config.yaml
arch: "coatnet"
model: "image embedding model"
dataset: "abstract colour fields from 500 small random pattern networks"
train_examples: 203450
image_size: 64
crop_scale_min: 1
horizontal_flip: false
targets: ["generator"]
num_classes: 500
embedding_dim: 64
norm: "layernorm"
norm_position: "sandwich"
activation: "quick_gelu"
mlp_ratio: 4
head_dim: 32
fused_qkv: true
qk_norm: true
parallel_block: false
inner_norm: false
drop_path: 0.05
patch_size: [4, 4]
conv_stem: false
depths: [4, 8, 4]
widths: [48, 96, 192]
am_softmax_margin: 0.3
am_softmax_scale: 30
init: "trunc_normal_002"
residual_init: "scaled_by_depth"
optimizer: "adamw"
lr: 0.0012
beta1: 0.95
beta2: 0.999
eps: 1e-08
grad_clip: 1.0
steps: 7900
batch_size: 256
epochs: 9.9
lr_schedule: "cosine"
final_lr_fraction: 0
warmup_steps: 1580
weight_decay: 0.2
Rows from block 10 of a small image embedding model, named by matrix and row number. Rows with one number belong to one channel. Each number is 128 + 32 x the weight over its row's rms, rounded and kept within 0 to 255. All counts start at 0.
After each channel's rows are labels from the 100 images, of 14848, where the channel reaches its highest value: "top examples" is what is common among them. Only what is clearly more common there than usual is listed. The data: abstract colour fields from 500 small random pattern networks.
# convs0: expand pointwise conv (model.blocks.10.convs.0.weight, 384x96x1x1), inputs 0-95
# convs1: depthwise 3x3 conv (model.blocks.10.convs.1.weight, 384x1x3x3), a 3x3 kernel
# convs2: project pointwise conv (model.blocks.10.convs.2.weight, 96x384x1x1, transposed), outputs 0-95

convs0.355 [103 125 180 103 119 144 180  41 109 122  87  99 113 183 110 111 108  94 168 166 166 102 153 125  92 156 162  91 125 156 100 128 110 160  90 119 167  70 109 139 117 204 121 174 129 127  67 159 135 133 139  94  95 122 169 167 172 151 137  97 147 136 105 142 126 105 120 126 122  96 203 128 146 196 131  84 132 116 124  84  85 160  56 106 140 141 119 165  92 102 126 156 152 169 136 137]
convs1.355 [169 157 159 160 140 139 175 155 166]
convs2.355 [137 175 169 132 137 187 136 109 123  70  87  75 112 167  91 105 118 140 175 182 139  97 171 128 102 131 108 117 138 142 131  87  84 158 106  81 154 126 150  77  97 130 137 143 130 141 102 123 149 120 127 135  89  84 184 147 173 133 166  92 104 169 147 124  78 151 135  98 143 110 165 108 152 178 144  60 143 141 142  86 140 151 121 134 188 124 106 225  93  75 131 124  98  76 140 171]
top examples: dark

convs0.273 [140 141 103 121 132  73  44 152  79 111 146 100 130  90 125 147  96 104  99  92 129 150 124 139 162  99 116 111 186 194 134 133 114 109 110  98 103 106 153 147 173 138  84 168 126 103 128 121  97 197 138 112 145 169  85  96  84 172 140 186 103  98 117 110 162 110 160 147 105 119 138  61 136  42 125 141 164 102 182 211 108 114 136 171 137 119  97 167  88 129 109 144 155 107 117 130]
convs1.273 [ 76 115 100 110 133  98  76 117  90]
convs2.273 [111 127 173 177  83 157 143 161 135 119 124 165  85 187 103 122  92 108 112 144 142 132 106  77  51 139 210 106 162  79 153 120 132 179 145 179 207 121 128 100 102  91 136 135 137 131  96 138 125 130  83 133 129 137 122 130 166 125 125 163 199 139 113 132  40 131 126 150  93 104 169  89 120  94 147 127  99 133 148 122 112 105 127 116  98 175  91  70 136 143 149  83 121 174 180 141]
top examples: smooth

convs0.130 [171 136 129  74 191 138  73 127 141 145 139 158 201 110 108 122 188 174 122  94 153  91  96 116 124  75 131 158  58 112 109 145 109 183 147 139 111 112 136 107 156  92 167  99 145 147 115  94 115 121 124 147 132 160  88  94 218 116 110 141 117 100 184  90 133 120 143  74 163 135 143 153 117  69 135 129 110 163 196 145 102 107 158 148 166  94 157 138 138 107 189 172 129 103 161 127]
convs1.130 [120 115  94 144 176 141 144 177 177]
convs2.130 [144 115 144  98 120 152 114 153 126 180 116 156 100  97 154  49 202 156 126 175 139 103 106 136 111 157 137 122  92 172 119 188 164 153 166 133 118 114 111 157 117 137 113 129  92 188 122 110 151  62 136 136 128 147  87 163  86 125  81 125 106  41 221 115  76 133  80 146 110 140 117 156 133  97 164 111 120 121 164 133 120 150 153  89 145  90 146  79 157 115  76 162 111 166 157 114]
top examples: mostly blue

convs0.160 [147 162 160  97 117 132 199 106 157 140 116  86 180 116 115 165 124 119 198 157 110 147 138 151  97 187  92  99 110 174 134  93  99 152 151 116 160  69 102 122 131 132 116 140 135  79 116 165 140 119 113  88 138  93 176 165 139 175 108 134  98 213 155 151 137 107  61 139 107 132 179  94 105 143 158  99 123 113 155  72  69 166 125 102 103  93 156 175  77 110  87 128 119 142 154 169]
convs1.160 [158 169 143 171 176 162 141 158 131]
convs2.160 [138 139 135  99 181 167 147 110 178 101 157 104 171 164 186 163 132 129 168 134 135 104 146 170 136 160  65 101 125 208 135 144  92 136 100  88 142 156 137  43 114 131 134 142 175  60 147 149  97 134 159 113 172 108 188 148  79 139  70 144 137 117 105  84 120 155  99 131 122 143 130 106 120 115 107 116 156 126 118  97  57 144 154 119 136  89 100 149  63  59 102 144 112 127 103 153]
top examples: dark; mostly red

convs0.351 [134 110 163 142 124 116 159 155  93 104 107 106 136 135 114 155 137 112 127 137 113 144 187 140 131 158 110  77 119 149 120 110 119 128 154 102 153  94 181 127 196 143 108 153 136  78 111 132 151 165 159 111 146 137 156  78 147 170 156 125 171 148 136 110 147 121  34 139 128  48 129  26 141 127 110 118 147  87 138 167  65 155 154 110 163 107  95 159  90 154  73 103 146 165 205 162]
convs1.351 [ 99  66  97 115 138 112 143 140 180]
convs2.351 [136  96  98 133 158 153  89 138  76 132 101 140  60 108 198  72 149 124 125 180 141  93 148 109 118 151 133 138 136 138  74 125 149  76 101  92 117 118 141 106  47 166 106  87 183 155 159 134 137 136  76 154  79 159 159 163 127 132 110 137 142 168 151 113  93 120 119 143 135 165  97 106 201 127 156 132 189 116 110 117 181  76 108 116 107 122 127 210  94 140 102 144 146  95 103 170]
top examples: bright

convs0.169 [155  50 162 127 102 151 116 167 102 221  96 122 132 125 135 116 204 110 180 130  82 164 140 127 122 188 116 127 113 127  81 160 145  98 157 172 140  99 104 152 189  82  94 128 112 138 134 148 141 126 159  76 202 124 137 127 104 114 102 126 132 126 107 151  67  95  72 155 150  91 105 109 121 195 151 125 100  92 159 116 115 185 160 110 129  97 129 125 129 156 157 143  80 136 106  89]
convs1.169 [109 105 104  97  97 100 110  85  75]
convs2.169 [149 198 153 130 125 123 148 134 166  96  93 106 135  36 109 130 145  53  89 168 120 145 145 130 110 138 156  69 105 149 150 132 144 113 134  99 134 148 145 156 147 115 158 137 129 102 114 120 151 126 155 102 104 114  77  49 124 140 115 124 138 149 102 212 117 180  84 117 150 138 145 177 128  75  97 153  77 169 178 118 126 129 212 160 115 173  77 142 123 133  82 143 147 103 127  88]
top examples: smooth

convs0.341 [113 117 159 145 139 106 148 101 113 132 160 122 132 172  69 185 108 154 132  83 130  66 126 168 191  56 165 126 129 121  97 115 109  99 148 109 168 114  71 142 144 171 114 162  73 119 127 108 140 145 148 196  95 106 121 117 107 154 156  54 174 121 152 109 141 138 173 125 165 101 148 111 116 185 151  87  98 109 129 187 129 138  69 125 171 193 131  46 114 117 148 121 134 121 131 123]
convs1.341 [116 108  87 117  93  86  87 102  88]
convs2.341 [110 159  77 162 139 132 118  96 112 143 107 172 127 166  83 155  92 133 152  66 170 126 100  63 129 131 229  84 139  73 116  91 138 109 169 203 165 169 138 106 143 140 138 134 140  81  86 118 116 140 117 104 165 147 120 121 152  74 137 176 192 155 143 147 112  85 113 141 128  83 105 113 122 135 125 129 110 116 133 169 108 108 149 150 142 110 143 138 149 204  97 119  63 170 122  85]
top examples: smooth; mostly blue

convs0.356 [185 155 158 120 144 111 151  67 183 171 114  96 144 124  74 167 145 120 196 133 133 153 102 135 106 111 146  85 101 215 187  91 131 153  85  99 147 135  93 146 133 130  89 157 138  95  87 162 137 147 192 149  67  80 137  93 150 129 137  99 131 180 123 132 136 177 165 139 115 118 148  93 112 137 168  95 101 132 113 130 124 137 171 107 133 150 130 128  92  64 124  95 156 136 192  74]
convs1.356 [153 150 153 203 163 126 145 138 115]
convs2.356 [164 131 100 142 125 107 131  67 164 165 116 119 103 156  62 144 123 184 103 142 170 113  79 156 153  98 199 155 135 148 128  60 188 160 138 127 125 149 118 144 139 112  88 136 152 145  62 107 131 118 154 160  78 137 176 107 141 123 133  86 123 157 184 103 196 105 144 175 130  85 163 114  86 177 146  86 126  93 163 149 127 109  84 151 125 146 141 132 104  92  97 102 116 169 161  60]
top examples: dark; mostly blue

convs0.158 [164  89 126 189 167 143 115  98 132 110 152 193  92 139 121 146 102 131 124  92 171  54 182 118 166  97 137  96 173 100  90 108 156  85 142 150 149 227 119  93  89 133 134  99 116  95 137  86 157 151 133 146 127  83 173 117 119 105 124  53 179 113 108 147 133 142 134 166 178 129 112 138 162 144 164  85 130  91  66  84 133 117 146 159 107 158  96 111 140 154  88 167 110 119 153 128]
convs1.158 [144 152 168 148 126 181 153 154 176]
convs2.158 [135  98  83 194 148 156 165 149 117 146 180 146 168 169 113 178  76 173 116 107 121 123 124 153 125  53 119 134 119 136 131  77 119 176 108 134 163 132 110 120 153 151 121  75  76 120 149 146 144 148  85 134 123 158 195 127  93 167  71 111 162 155 133  38  75 123 125  75  88 122 159 109 118 110 133 116 126 109  91 145 101 142 153  97 133 149 148 157 172  64 155 168  99 121 182 125]
top examples: bright

convs0.278 [ 65  70 175 166 177  89 102 111  52 158 118 141 116 148  73 146 103 139 153 110  94  89 228 170 102  93 165 137 163 105 134 125 146 155  96  88 139 139 132 150 150 104 142 190  89 124 144 155 136 155  92 157  94 117 122 139 176 172 139 137 119 131 125 108 130 177 114 131 155  92 131 134 226 130 110  85 176 115 104 133 122 160  85 109 114  87 144 163 165 140 125 145 130  98 125 130]
convs1.278 [181 158 151 145 129 140 169 151 176]
convs2.278 [ 97 135 205 122 114  98 104  99  77 149 144 136  85 113 124 138 139 124 189 140 150  81 183  76  80 170  79  95 142 191 112  98 115 137  94 149 151  95 103  92  97 151 119 167  79 130 109 180  99 150 156 116 150 124 153 138 112 171  88 114 139 223  94  86  46 132 119 147 133 126 147 122 144 145 170 135 154 114 124 102 121 158 139 108 120 111 153 188 157 114 140 200 143 105 120 127]
top examples: dark; mostly blue

convs0.149 [143  91 110 128 154 116 115 152 131 158 152 107 132 173 124 117 115 136  85 141 127 118 136 128 140 164 135  84 178 154  77 185  67 124  41 106 130  85 135 119 174 151  58 172 109 168 139 115 131  78 166  97 153 157 152 132  33 172 135 123 160 114  75 123 132 104 124 138 150 107 157 151 132  99 117 138 202  71 116 114  94 163 110  99  94 151 134 137  97 133 111 181 120 167 133 193]
convs1.149 [157 157 178 142 126 154 160 154 178]
convs2.149 [169 129 130  83 132 133 132 121 172 109 120 120 161 153 147 112 115 119  85 192 118 159 107 125  52 120 127 142 130 131 128 160  63 126 102  83 110 106 133 140 189  95  96 193 115 129  86 182  66  89 149 140 185 122 144  56  67 125 159 130 130 114 103 129 142 179 189 149 138 107 180 141  66 164  67 116 158 110  75 119 177 144 100 111 133 149 123 158 140 121 121 159 113 152 138 163]
top examples: bright; smooth

convs0.80 [115  88 114 133 125 139 159 103 136 172 147  84  93 154 126 131 139 125 125 129 164  93 137 108 128 135  90 105 143 130 117 153 131  80 132 173 159 149 111  88  99 133  83 150 145 149 144 114 167  30 134 138 141  83 135 109  63  24 108  61 165 109 125  85 112 166 151 153 160 117  96 126 156 160 152 109 140 120  69 132 130 135 120  99 107 202 111  82 160 125  74 169  95 173 186 130]
convs1.80 [166 189 163 128 115 149 155 155 155]
convs2.80 [116  72 153 128 106 162 126 140 152 105 167 106 113 150 148  98 164  94 117 144  74 152 117 154  87 152 144 114 142 135 169 121  93 113 137 165 172 108 114 112  55  94  87 120 135 178 157 166 122  70 154 142 176 101  83 156 105  73 147 129 145 118 148  53  73 163 165 124 140 145  74 163  88  91 139  85 136 116 101 161 141 145 103  83 124 174  85  92 165  84 180 156 129 142 192 124]
top examples: bright

convs0.92 [101  93 205 132 104 152 166 142 112 105  35 133 174 154 126 116 121 137 127 102 155 161 107 157  97 134 136  87  67 117 125  83 131 181 146  91 150 109 157 129 166  94 221 149 192 144 148 119 125 173 146 134 113 148 116 125 105 142 109 174 101  98 140 140 143 143 147 118  90  32 151 108 113 177 110  88 116 150 149 151 115 137  97 173 164 108  86 102 151  86 170 123 124 133 166 143]
convs1.92 [141 171 168 138 145 153 163 183 147]
convs2.92 [102  96 174 138  74 173 139 146 107 140 144 146 100 152 154 126 161 119 122  88 122 146 137 202  94 107 127  98  85 109 102 110 114 182  90  68 121 136 140 107  76 121 160 109 128 181 155 111 145 173 120 157  70 123 137 134 139 167  91 110  81 154 129  77 130 188 107 144  93  93 134  96  94  90 110 146 197  88 168 104 143  90 165 152 152 158 135 102 167  72 184 171 174 150 131 157]
top examples: dark

convs0.265 [133 125 130 187 123 113 132 126  81 117 157 186 107 103  66 178  78 140 150 141 111 143 149 135 120 101 148 128 192 137 134  91 113 138 132 115  96 138 115 108  77 140 108 146 119 215  80 148  87 171 138 140  81  72 144 158 188 145 152 173 120 209 151  89 148 108 153 182 123 179 163 107 108  98 151 115 145  89  96  98 152 161  97 154 111 160 203 168 132 113 121 139 157 124 147 146]
convs1.265 [154 139 170 159 141 164 188 143 147]
convs2.265 [ 93 106 151 149 143 152 154 149  62 158 108 153 153 155  51 177 161 181 150 111 116 103 118 126 121 114  89 161 150 119  96 161 182 151 145 106 149 128 112 151 135 114 124 135 129 184 112 157 125 150  74 104 139  82 158 125  96 151 136 117 131 138 108 101 102 105  75 229  85 121 145  63  87 172 120 150 183 102 102 145 119 153 116 164 124  92 169  94 151 140 168 110 127 154 136  41]
top examples: mostly blue; dark; smooth

convs0.370 [138  79 143 126 131 133 143 110  82 145 139 102 122 127 133  79 174 143 122 168 108  75 116 139 122 201 112 177  90 135  80 157 121 121  96  97 131  43  78 119  83 122 132 100 137 147 162 142 110 122 163 136 123 125 209 150 168 130 102 118 100 179 164  44 130 119 148 104 165 169 147 116 128 159 115 147 175 166 152  98 146 102  94  62 125 138 144 191 124  95 163 160 129  92 176 158]
convs1.370 [147 135  83 151 135  70 128 133  75]
convs2.370 [ 69 155 154 132 114 136 120 169  88 135 130 133  71  86  98 155 142 102  92 146  95 135 142  87  97 162 121 101 141 141 161 174 150 106 171  83 176 112  88 106 122 114  98 121 170 184 140 109 183 124  90 137 148 142 136 127  38 113 151 182 177  88 125 138  90 152 119 131 160 130 102 111 160 100 137  95  81 157  83 169 170 115  98 130 189 215  72 141  96  94 142 110 132 131 135 130]
top examples: dark

convs0.68 [ 81 119  94 112  99 132 102 109  73 132 225  92  22 123 141  91 118 160 111 145  89 152 103 105 123 158 145 172 125 153 158 117 115  95 143 175 108 120 129  97  79 137 133 118 122 132 125 162  73  97 151 131 186 118 208 148 119 123 100 112 104 133 143  52 129 123 151 156 121 174 100 109 117 139 174 130 136 190 107 133 181  85 171 121 152 133 124 153 147  85 117 156 106 117  85 141]
convs1.68 [167 147 141 170 149 146 163 169 170]
convs2.68 [ 83 167  89 131 125  79 136 121 175 131 193  89 137 168 117 193  82 112 129 118 148 150 150 108 171 161 135 150 115  79 145 104 125 108 175 129 163 117 118  75 196 138  86 116 123  74 139 103 202  71 131 172 150  94 159 106 163  93 122  98 145 150 101 118 169 149 158 150 117 101 111 111 110 148 140 123 129 104 154 121 151 117 202 123  89 141 101  80 108 132 121  82  82 136 107 209]
top examples: mostly blue

convs0.331 [ 97 158 137 125  83  95 194 117 148 149 150 110  63 162 160 138 130 120 112 136 166  95 112  83 127 149 137 108 141 127 190 143 144 126 138 167 177 151 150 110 106 120 111 122 143  26 128 163  96 129 141 139 156 114 124 186 104  99 143 104 204  93 148 189 113 148 137 180 159 133 151 116 143 164 144 185 101 135  77 146 127  97 121 112 112 149  79  64  88 158 114 124 154 209 120 151]
convs1.331 [157 166 145 151 188 155 149 165 130]
convs2.331 [138 114  81 118 149 168 180 136 149  91 149 194 138 120 149 123 124 157 150  97 172 116  37 167  98 113  86  98 101 130 121 138 142 182 147  95 167 182 121 150 116 124 145  84 119 133 188  99  90 115  90 112 117 149 104 170 171 151 131 170 113  64 157  65 119 164 124 148  77 195 142 114 140 113 154 134 122 139 165 144 124 151 137  95 117  56  96  99 173 133 160 122  83 141 178 120]
top examples: mostly blue

convs0.82 [ 91  80 175 117 157  99 105 135 155 153 155 126 182 121  80 148 159 108 156 113 101 160 163 145 173 139 196 118 153 147  93 149 130 125 124 146 143 103 163 107 172 149 166 191 115 120 119 118  89 111 120 123 211 138 100 112 110 127 147 170 165 102  70 125 156 110  96 128 109  90  87 140 102  82 105 169 128 145 189 126  55 174 188 156 127 120 146  77 181 116 121 132  94 141  73  96]
convs1.82 [ 80  88 111 105 104  96 120  85  96]
convs2.82 [101 122 145 113 137 131 121 139 158  68 132 123 123 164 150 167  60 139 171 121 141 100 144 163 119 111  52 119 137 143 136 114 127 139  71 107 157 195 173  76 129  85 142 144 147  69 168 125 146 119  55 102 123 143 144 149 121 207 107 157  85 120 107 136 154 151 167 176 142 168 181 103 136 161  98 106 151 120 169  94 110 132 107 167 142 108  82 133  76 124 144 134  98  49 120 179]
top examples: smooth; mostly blue; dark

convs0.204 [152  85 102 157  78 117 160 187 131  83  57 130 157  80 174 175 107 110 187  96 148 127 117 200 107 122 139 136 109  98 139 102 119 153 163 115  99 115 101 179 137 131 119  56 106 140 144  96 159 161 137 121  51  89  65 117 131 126 114 160  73 108 178 157 154 126  89 137 131 128  99 101 125 164 116 142 112 144 171 167  82 151 128 124 149 102  59  91 118 166  96 130 125 120 135 171]
convs1.204 [141 170 142 163 172 144 155 183 126]
convs2.204 [138  90  77 163  92 122 174 118 132 109 115 154 148 120 125 157  89 161 132  74 184  95 121 103 110 131 158  95 136  78 153 128 141 120 178 196 129 162  76 165 146 146 123 104 101  84 134 110 145 198 192 161 102 106 122 118 172 103 122 188 150 163 120 110 124 121 153 113 140 107 104 166 148 139 118 122  61  89 114 199  97 130 146 107 117  74  50 115  96 142  58 121 142 144 124 161]
top examples: mostly red; dark

convs0.165 [153 160 177 115 115 134 150 150  86  98 115  99 156 188 134 146 129 161 107  83 137 126 119  90 144 117 208 155 106 140 106 107 140 152 168 137 123  89 140 131 182 123 150 151 143 138  88 186 119 240 168 186 118 150 108 146 138 119 154 140 175 106 168 122 116  87 155 104 136  43 106 119 104 142 110 166 119 145 152 164 100  89 152 171 146 124  94 122  97 108 135 116 154 217 109 141]
convs1.165 [150 155 185 166 142 144 176 150 129]
convs2.165 [179 158  75 155  53 146 166 142 104 172  76 134 128 132 121 154 106 141 132  89 149 196  79 104 115  88 154  83 150 137 151 168 123 136 110 150 112 106 126 135 114 159 148 137 142 165 113 110  80 166 108 156  87 154  95 157  64  91 133 143 163 128 125 147 119  82  89 110 112  49 126  62 106 136 132 150 101 139 132 198 102 160 106 191 161 131 128 165 152 117 129 114 153 207 136 109]
top examples: mostly green

convs0.77 [150 140 114 139 109 185 155 107 146 151  97 147 186  86 133 134 189 109 140 153  86 121  76 147 119 179 106 138  88 124 123 130 119 127 104 103 107  69 127 144 113  76 156  98 172 100 191 104 116 174  61  95 132 130 125 139 107 163 127 134  90 197 178 137 106 112 106 133 162 153 124 138  97 137 158 180  98 112 203 125 125 129 116 149  86  53 108 107  89 123 136 116  94 110  39 129]
convs1.77 [136 123 125 138 125  65 121 104  61]
convs2.77 [ 87 128 100  81 156 109  62 159  89 152  98  67 120 125 132 128 125 103 112 136 118 150 134 126 143 120 121 164 132  91 152 169 108 112 145 137 134 133 138 126 168 167 114 163 124  93  84 145 170 153  98 132 144 157 132  83 174  82 154 151 123 168 150 165 117 112 159 108 213 100 124 162 152 153 142 105 137 161  72 161 166 102  72 123 129 111 177 204  62 150  91  88 148  72  53 143]
top examples: mostly blue

convs0.4 [103 149 151 179  80  96 125 131 107 134 125 159  52 118  73 127 112 116  93 106 129  84 136 129  92  94 178  80 173  84 198 151 140 105 131 173 170 179 152 137 121  91 140 170 125  64 126 140 119 155  89 145 135  75 105 154  92 115 126 113 147  90 129 185 144 181 118 180 184 108 129 131 114  95 104 127 113 153 143 172 159 103 174 151 136 157  79 140 131 154  79 147 126 151 144  59]
convs1.4 [173 155 180 149 113 144 164 165 143]
convs2.4 [132 159 174 142 147 182 145 143  83 151 151 157 145 124 151 155  97 114 123  70 121 146 124 160 121  90  94  85  94 112 148 108  87 179 121 109 167 165 161 130 121  98 206 117  92 102 153 143 113 141 102 110 144 177 116 132 171 112  77 183 149 107 158 100  78 174 105 105 121 146  74  55 106  73 174 152 150 119 135 145 129 135 157 156 127  86 184 161 166  72 193 124 106  97 143 137]
top examples: bright; mostly red

convs0.362 [123 111  83 198 105 134 114 109  79 125  39 167 116  99 129 127 135 167 169  97 159 135  62 162 103 132 110  85  82 130 122  96 148 119 173 117  46 174 101 132 120 110  75  76 164 135 161 107 132 125 142 128  83 125 145 114 153 118 164 143  78 130 123 114  82 131 140 131 106 142  93 154 131 149 196 106 135 153 121 136 166  96 143 113 117  99  89  71 208 110 156 138  90  82 150 118]
convs1.362 [117 174 133 150 188 153 138 174 137]
convs2.362 [148  74 135 128 136 114 181 110 214  91 132 114 172 131 122 165 152 129 122 103 158 154  92 150 124  77 138  66 176 153  81 105  44 142  84 174 116 132 119 182 113 149 108 152 166 168  77 151  88 109 136  74 128 104  80  73 118  99 147 126 146 122 127 111 157  81 179 168 145 135 113 133 102 173  86 107 113 152 129 194 103 164  84 139 178 156  96 137 137 114 141 133 129 148 133 138]
top examples: mostly red

convs0.276 [126 158 117 192   1 172 179 141  63  85  95 120 132  71 150 117 132 131 139 154 127 121 112 139  94 176  68 121 106 103 161 136 112 137 151 183 113  95 120 152 151 129 123 106 116 118 148 162 130 128 125 108 112  65 122 111 123 146  62 114  86 109 139 135 116  84  80 145 147 159 121 192  85 168 118 155  58 179 136 109 107 132 141 127 139 151 117 133 127 137  80 135 104 173 101 108]
convs1.276 [148 155 163 157 171 174 135 150 167]
convs2.276 [ 74 154 100 163 144 123 139 167 104 134 126 117 153 168 132 120 102 171 133 114 135 111 153 156 128  92 149 153 181 156 218 137 135 158 114 165  91 137 150 111 181 105  95 170 110 142  89 147  89 160 141 192 120 113  85 125 160 158 101 185 116 117 178 133 104  91 122 108 135  95  92 180 134 103  84 112 133 151  92 159  50 139 106 123 126 102 159 127  81 105  70  94 148 215  98 151]
top examples: mostly red

convs0.208 [135  98 123 137 116 175 151 112 111 211 190 213  85 148 122 122 108 137 139 188 147 112 132 119 144 167  82 154 144 119 111 148 106 104 108 166 111 127 136 120 102 132 144  71 163 146 130 124  92 154 157 141 178 106 208 141 118 123 170  99 145 130 120  58 109 136 204 194 168 184 119  83 104 164 138 110  87  95 104  86 138 129 126 108 121 148 127 105 111 159 130  69 136 113  84 114]
convs1.208 [177 148 157 156 119 155 151 159 178]
convs2.208 [ 89 117  60 155 116 156 187 102 144 118 158 142 130 156 105 135  97 180 151 178 139 115 112 132 138 178  54 164 126  83 151 159 161 122 133 162 110 126 146 129 136  97 137  85 121 100 163 103 126 113 151 201 155  93 195 112 174 103 144 101 133 103 112  62 162 138 157 141 124 139  73  90 104 157  89 132 106 114 150  99 138 170 155 118  76 154  60  66 113 131  73  90 137 145 162 150]
top examples: mostly blue

convs0.38 [126 106 150 146 125 123 155 124 152 110 114  95 112 104 115 203 119 101 122 142 143  96 153  93 181 153 109 100 117 129  93 159 163  79 125 138 181 117 112 117 142 121 118 167  91  90 138 123 122 165 157  85 165  81 127 131 110  95  97  81 176 141 112 182 129 125 116 232 200 152 183  99  95 188 172 110  93  77 142 117 132 112 101 186  84 149 109  72 106 156 119 149  93 111 155 101]
convs1.38 [151 170 150 147 167 168 157 167 152]
convs2.38 [ 58 137  83 255 136 164 109 151 126 103 128 130 111 128 100 141 105 149  96 129 115 170 100 132 172 113  83 120 158  84 176  77 167 148  90 158 146 147 121 116 127 108 142  88 112 148 151 102 103 122  72 111 115 183  89 110 183 134 127 124 174 155 111 114 116  95 111 104 116 149  96 125 103  83 163 137 156 161 130 141 111 115 146 160 114 170 136 122 192 133 202  93  93  98 165 100]
top examples: mostly green

convs0.292 [119 142 108 208 109 111 184  88  77 139 135 101 128  92  95 128  98 191  96 124 132  66 167 120 184 124 169 140 103 104 133 112 142 156 140 107 119 142 144 159 163 123 179  56 123 130 190  91 119 144 113 163 109 141 150 154 164 177 132  93 151 107 156 196 173 114 119 110 202  89 122 149 160 176 179 143  99 124 126 135 123 159 115 122  96 129 141 121 188 123 140 114  94 160  66 154]
convs1.292 [165 135 159 172 129 166 176 151 155]
convs2.292 [159 148 159 140  76 103 119 108 151 183  88 203 111 107 127 118 108  86 112 151 123 137 177  93 103 136 154  80 159 143 124 154 110  98  56 129  93 179 146 153 114 146 145 108 120  95 173 125 121 163 105 145 103 154 129  90 121 166 194 138 105 134  61 178 113 106 125 158 125  87 148 136 141 137 135 132 138  43  81 115 142 155 104 189 142 102 105 168 117 196 149  93 142 137  76 183]
top examples: mostly green; smooth; dark

convs0.291 [102  79 110 213 183  89 100 171  83 164 131 149 140 150 101 142 116 108 117 129 139  87 255 138 123 109 140 125 211  97 115 108 136 120 124 145 143 129 134 128 131 135 125 132  92 169 151  80 155 147 150 131 145 131 142 118 104 118 175 138 133 124 131 118 112 111 101 136 169 107 114  84 225 107 128  88 189  91  98 128  89 167  96 103 114 129 152 143 177 161  91 144 107 128 158 113]
convs1.291 [163 154 173 162 139 145 178 153 152]
convs2.291 [130  93  82 141 150 142 156 130 149 144 153 139 165 145 102 152 127 115 116 198  92 125 116 136  65 114 175 162 143 108 129 115 112 163  99 125 157  81  86 106 118 154  86 121  99 200 108 161 121  97  67 118 111  75 172 124  85 113  62  99 165 158 142  51  73 141 111 132 151 156 136 148 129 151 109 111 131 173  67 124 120 171  85  72 132 146 168 198 164  92 131 141  83 122 125 123]
top examples: bright; mostly green

convs0.161 [146 103 126 121 101 147 122 123 154 113  29  97  88 146 154 115 163 150 190 101 133 146  92 157 128  95 123 125 103 155 162 131 180 100 149  69  91 197 125 107 102 104 106  92 159 133 161 114 124 107 175 163 102 117  87  57 132 130  85  58 125 112 121 135 151 169 134 121 105  95  92  76 141 168 124  91 132 172  98 182 165 133 136 166 127 124  87  57 146  94 140 123 148 157 159  96]
convs1.161 [175 164 142 165 155 152 142 174 152]
convs2.161 [165 117 151  94  67  73 144 134 185 131 120 101 114 131 140 170 161 137  89 117 147 149  85 175 129  96 176 107 111 159 144 169 100 147 105 119 102 149 119 114 107  75  95 174 160 140  91 140 101 100 115 150 115 125  89 110  74 107 100 105 145  57 131 123 161 134 138 171 180 121 155  81  62 143 137 105 135 168 165 202 117 123 129 156 128 146  98  86 140  58 182 168  88 170 160 146]
top examples: bright; smooth

convs0.11 [148  56 108 103 147 152 128  81 167 127 133 154 164 122 180 125 127 133 161 111 152 165 118 153 130 113 136 104 103 157  86  94  52 142  84 146  92 128 112  91 131 202 172 104 142 142 123 102 129 131 131 119  91 179 135 133 160 141  93 163 123 107 110  19 129  70 134  79 120 136  84 125 115 152 155 124 122 157 124 119  75 140 133 124 188 127 136 183 146  89 158 164 115  84 104 201]
convs1.11 [139 158 134 154 210 150 129 142 123]
convs2.11 [134 127 141 149 123 186 147  94 137 130 104 176  81  97 182 113 197  71 196 110 185 106 103 138 105 122 139  63  83 126  84  92 162 135  89 106 161 142 148 142 107 135 146 117 129 124 174 166  92 156 100 112 111 154  91 141 161 123 117 124 137 147  94 163  64 195  75 139 132 114  93 123 124 125 126 144 147  90 159  95 108  78 202  99  94  92 150 120 170 177 169 132 106 126 118  98]
top examples: mostly red